From a checkpoint of a small self-supervised audio encoder (BEST-RQ): norm batchnorm, soap at rate 0.0024.
Rows from block 6 of a small self-supervised audio encoder (BEST-RQ), named by matrix and row number. Each number is 500 + 40 x the weight over its row's rms, rounded and kept within 0 to 999. All counts start at 0. Numbers have three digits each.
After each channel's rows are labels from the 100 clips, of 14848, where the channel reaches its highest value: "responds to" is what is common among them. Only what is clearly more common there than usual is listed. The data: melodies that start on their tonic, played by one synthesised instrument.
# conv: width-5 conv (model.blocks.6.conv.weight, 192x192x5, each kernel summed), inputs 0-95

conv.42:495493478502585473577491532555501524499570531534487435562478462506505484533507533570559504527450492568562547434527479511486529493471520457453495409493468506494410526478487578453440498537516546501505451491465463538457422490585514501457444446435512481469487488555501573491498509456458468494
responds to: trumpet-like

conv.39:553535518444518487479488523549536509483464479462494522483512481566530469487431430511502466590422507517513484570477541540498480465510514541571459487482493480493476502518518503495592459555410496606453476574500479481540466505438561424531491428500474529479485467424474478476497551584528550554
responds to: clipping

conv.80:538484481462543487482510617448494475483479525570499401553561540530450483548553525571560514490501490579557515506490487495521470453445478439488518496470527394478509516493546528455535506497584477474522505467527527448470522518396504501548484505423568569540484498462452505446507475506447421505
responds to: the note B; trumpet-like

conv.185:507462492483543524503460468482602443556498489546579478624471500520536470503485561483503583467445529539484504520540517479411565526463473494555489547495458461499501503487453505547455491501551526395480531480482530575502481449508449519520455481470546547552490423457498532549540513487603469478
responds to: staccato

conv.77:507438510474541465469470463505519527456519475471496580560482514471531517506500478560536448535471421509540552493421491550533427524568487505512492566484494493473469480544538507508549463533471509474498527464504484539496449480470520419509424513465512433496402489482586557500552459466504423501
responds to: staccato

conv.167:517503524420471479493515473525503515492570505503497511515467454506483442490580481498508449483562482501535573545458495533522545484525577528569581522478502545441453480444593496508546476505627502487525476458512472502426484502542475540538505493544532507447515433460512475436519499442530493435
responds to: thin (high-pass); square lead

conv.150:485519477527554408487508581482529500469495574514492600525417529484515425559494523485562469447482476482532541524495474427531578517457465452475541471469424504534426528590526522482550402480485562449559509547443532514516493511477508533464562476516538522528495496481581557543551501423476454490
responds to: mains hum

conv.115:397536482450580535491619526485527581430533474538511486450449527526522477491432493483548454526532380501462480594498451515492586463493496554489503494515448491493524467555463540498503442510492424501513466459454509507529442509473481513438433504442509510461466418547534568461453516412519528482
responds to: clarinet-like; square lead

conv.17:458445396512426445482549492475519493454465488520518409447418510562518454506519492500505479522508567495439503445502655419510483503488518514502513449520468432519509528485540582560507487422506502610547483508394502544525526482474536554474520560476440476442538473507507457493490514452560420478
responds to: pace: slow

conv.118:455515563503576497471502449472457511417535460538440475476524538561465488525498549494506506488505466524490484435522504491524500510466519506560462526473425552505576452576436554515523488577512526490629443438510503544472496476523461465555507476478552480486384466548527460457438500492488535526
responds to: square lead

conv.191:470494481503451479534536601479497526491522497434530515472545455545472444514435487521533505497502531530568568504501482470520481475423483494521468462458621429518436535487505474538507415507553468559454522508476464541504443474488490555533396468592521490493366493508508450396472504474480476529
responds to: mains hum

conv.45:537494554491460620503521514468507548490533483463501556531475519462504529545519514525528452505517500558500516436511488529516569479542531488461495459455550446503471489456480474516454504576550510495579454523533505570470461421444510484518490469463526476489468525503531590391411504405504510491
responds to: organ-like

conv.23:513510500496503512530526422495417540416514522552515491527461519497531441540506508526489445414449490490412482491478492507461494426539447522519502486464544492488410521447562506517504404554522536483570564443557485537433483472516516539508453489459416573484493465528517549505535507408491553535
responds to: the note E; organ-like; tonic: E

conv.8:432465455424509425463553513515557465563520488522511474501494555457474448534485578415560529522494525510473499436526493491455563507495497479457472482484529559466500508518488513542440544480551521474502483539520522391520444470475516494436446494521470456469471529544478509488488480473478479539
responds to: pace: slow

conv.57:428464508526522520448537470520421550486550530500484460438469558417461535564497582491502545464584493450561488566608466508530525553475460422513528519524497537573508585521500507476550421513513481449484475586459507447469472514525516473558476465493545528512447510458463521528467440498484470440
responds to: pace: slow; muffled (low-pass); square lead

conv.106:458482463524560422531554439516479520509504528362478521477466499532566420538543564597482523421547497490445516429489497474483549472485448485563532546497490570506576502441556496519486436446548469541609453493619487554470548539527535477546464556540454501498521516518476515508501506460538509523
responds to: mains hum

conv.69:504447534475505484530520528602482451485477469529503528514558463464516466477533523571510466529521527449551444495481539537448529454468537521500507578460496538493502486450554466499500580414515534450456506509417489485532482460487529447499475426480442490433539530512542515422497481529479521550
responds to: staccato

conv.55:449549517476406498502533487510525489504498493401379484462500479485488514462524557552500443365485496497482507492588443503531512471515494444508486508466466550498453505472486488500469493502500475438501496479495497429561489500517528479570492491553538542498493521480512464509489549530452496500
responds to: pace: slow; staccato; square lead

conv.156:510481530466495475494453553500414509499551458552461518420485451507486496563484492570536490468524516547547491486503521503498525505546499482495505522541491456434451506433509429562475473494460511397605433499618547472518512463510509523495473422511519489458443496498450461528532514475429486487
responds to: mains hum; clipping

conv.83:504402455414568525481511498529529473527481524488525509628460428498479489473560511458473526549500522482494493495518493541500450492464477496524465516453480527527457511475501450514532529569525491483485566517553492437518467539429464500507491471470549527437526463542541543489487509418558431497
responds to: staccato

conv.7:436541481448553527437461472555426507502461422512494587570506503595486523523508461521513434537461439512456503504458493503537457494451440419447536522527494521521476476553509476463452479475545469444401508556520495530541508475486551451470518418529461596477489481481487551464551482458458527496
responds to: square lead

conv.163:530543547554493444467527580487491515464625431461581428517522499530575542495565531529477447394506475514534510577492471441507493525477509518545479462487489513534461516581491571540488573544533452455452519444478500536499436525525448517507560477492463518454630543482495490496461503452531514461
responds to: square lead

conv.72:501450556552505466443463478526456482505444480444504508495538479510472501484505520514506516445474562550473565462506453514458480447558524524576508506544447489521495457550569473535532493536567478560585443497527473497498490542465488465472526492471484537484452562480579480494466503455452451468
responds to: clipping; mains hum

conv.160:517508550426549534488460483507540495523470488513537509544498495449438491517496454436560486530467515520499498429555540503505528472560479483460482514449490530483450519436464517461533489492501480573513488470486467490528515535453517479521560518573483465407497433451490527431508488406482483511
responds to: staccato; thin (high-pass); flute-like

conv.95:447552516538560537516512465559488514498584489527497562517532504403454490494455586412481482603537475530490545484479515463506523417497540554482497468557484549515521533475488475522523530472481453519499484601517511402538520431502492450480537566526486541529521476464551444479476423533531570462
responds to: organ-like

conv.1:439506453539519448493492452438411492552523563486550482496558510505533465472503578516487514396507542526507534506504535523490544501496537528535452481511475436530505513594541458518517544480456521413428496502455452500458481504521512577443487540519486510471394517508512517553501497627487504512
responds to: pace: slow; quiet level

conv.16:530541459505425507512587567519482452500555519477524465482420471480560491562455515510521556485541452437482529471503432426499533499480494519579502481535515455439556444563533519522428422468517569484589463467499508575519438464477553412520446510518520493515510487421447551503482502545490471480
responds to: mains hum

conv.169:512480403480565557534467472481534540468593495484510452443515534481538513563490496547447476409515530443491458559502583471495478502504507545517453548461477530484524495410535520552471534519432476481588493414507527498478487419509492520480505516493486524430436477585525561528468527471452442471
responds to: quiet level

conv.166:506433504550482477500531439567404543458465568503526469507456562527430566557540539467512587448537516481449448519536507538522578505457478507520528494556510468479553517430449476497465531525511509545464518430459541506475508474503441489507473522447497487460484544533535548366481468492513480520
responds to: staccato; square lead; organ-like

conv.189:512432559456545489485529524435524494511449502502465525476473568457524512572541475513563490613516486436462509496488534489505484491482451553515395501483578540623546490538472459572479510460506487529519487512452483515468524528515504443488575549460508467470416541460490470494447447492492561454
responds to: the note D#; thin (high-pass); oboe-like

conv.134:530491500478558540509490471487550516478493513520522429497502446523479536520612534500516439512528488526507525498528533513501571520473472476516515457622517486516456516485474476532438473527504483506512511517550456493495606489458479562492544500488540517486465501500457522497458524424462550434
responds to: square lead

conv.146:456497517484475478428498583496472570436547643517511537482528510498486433494426578476513516555490516527438458554545491532510513496450565569494417465433531477467436509539458522567471494475451496429557517486472518477523508494454576478538452457461527489494578535488514519464579537527460464494
responds to: the note E; pace: slow; trumpet-like; tonic: E

conv.51:447508491453510408428547515544481544501537481461483392535515505522489477435470502470456500460506496524513506485477545497523489458510518518472474598439475430483491517513506500452492531494542495428502491465483429482574543485481554449489448496474410564510611485480569525542486563515447496503
responds to: trumpet-like

conv.164:511440451486502496509476530527520482494519490489504423455473520547544501521532433490474534481473545465497472502457539505503430446560510457504486464449502516526446475524449489506476476600502497548468481475496456451454464493498533497492479479513469501477631475503579587526503509599511492515
responds to: pace: fast; clipping; flute-like

conv.25:539558525475506518513503541504470531559465385468495515479492478478432470532524506488504471455517502590545479542425480466532483472497482518376517515473495513510479512465528531457478601531522520432517467450512517526515470490575435557540461492524392533516528445445520561547456465487495483476
responds to: the note B; trumpet-like; oboe-like

conv.53:594416499476500543500552512556442498517418487408547482478483489486510485500543545488489530490494462504528536551460497457537434503405493490549497488546532560554463462480507466458524471506478465530528455480553488564507490517503562462467496538525484478539526473439446489508589487483496450461
responds to: the note D; clarinet-like; square lead

conv.187:494429513406518516473508614480496523483436488508460477447520486498516473506503471522519425551534519533531581483523521413527488532534475486433494480507473426545497473541504500472510523516498498404558483434432516507518481510514508470572465492506440515526457510442466560524500488525505519510
responds to: quiet level; flute-like

conv.84:445560504504592509457535589584529460495595457500467464524513466479475476537441559478536488478501499497518493494495485519477437523441494560548489527560449493537480562531538466514565520484520484567521460455461511505513573528446489483541479506472546473498509482467490467518476502486438496446
responds to: oboe-like

conv.89:478467538514510482418532423484552512482497488519418635499512497462496489483488550460486495484458536516462463509506334494486531437518522473542481487506522480535489506507404562470504545500489474519476554483434474451480441460447496505622526545493518519511549487528548479396450517550518554504
responds to: staccato

conv.138:490417492407512554484498559499469481438508447491523504589499513428516415482513561558455545528466529497484486494514482532491556454522542464496490484526536447479489466471489552491470461509578436521575482515543466513418520484478465493532422557451498502475564500460419491487575460502430504451
responds to: quiet level

conv.188:562575507571477464509525421499472476453530464563460481505474476499546534424454537490468460490480455502524472460488462585491489509559534512494477488469492496460440475456487466498488476499451499549493587421551493455538450500551485529459598448503484470449509486473448467464559459526525498516
responds to: square lead

conv.41:491549484487502482541528532580462486525525438533498524465543445551446519492534496554504561489624479491498481489460506483518563552524543508562510534547464605451573506489486519492468485464477499498493513499503502532501472530483518494523444521489458471461472501478421478462521540445476390531
responds to: organ-like

conv.142:468502531524525452535445572545528517439514469456533427503465522546510530507475487485456439448482493514414498533496457572546479449445462464541534518631478493467477516522560492499632533461565505472499469435464491500563505555514515503438451424484440479546476500472517522568511454490496502457
responds to: oboe-like; flute-like

conv.28:558452462497460550497459469525536518451463545480508494471456474516518526459459498521541461499468484519470513546496463441503454473533534453495484494473556550536469540479443462533500548502430526481474500566534493476512517518550456528497524528444516512528425497453387491496534442503473473448
responds to: plucked string-like

conv.111:502478575501500535534475473534503509557487459551477451422468576417504434511493435486554527507439516443530456397488442530516457470462486504440561515539510446452568496461460522527424516532510478438437527515558520442468501447569470480484487485520467538530557574483420490440455467554514526450
responds to: pace: slow

conv.154:469449438486526563474492524525539489509445550452480482555493463444511446515450500532557462442552478452467517449532464431503590535434520569403475467527501495487493439465492553496561436445506455444460496545503463490561473488464522555515572431515488529498469550523457492530501523470479457504
responds to: mains hum; clipping

conv.94:484460526522478504513481507561477422483528472537497455496513490499555536536488510608496461518504464547450493541468426438534526442525516505452505529590573548467602498451483523485420479370436441525551499474513480486497472433502567489532483489451570497492535499457485566518533493482490533454
responds to: mains hum

conv.73:540560487485460496489519550494499479482499479483499480528511439505548464501558399446453498494539593467517503530487487490491508528458480501478569469505506518458524504520419511499529454463513497490444507473533495496502542505492476541442575473572481520470568543519507579503459539418520454432
responds to: clipping; mains hum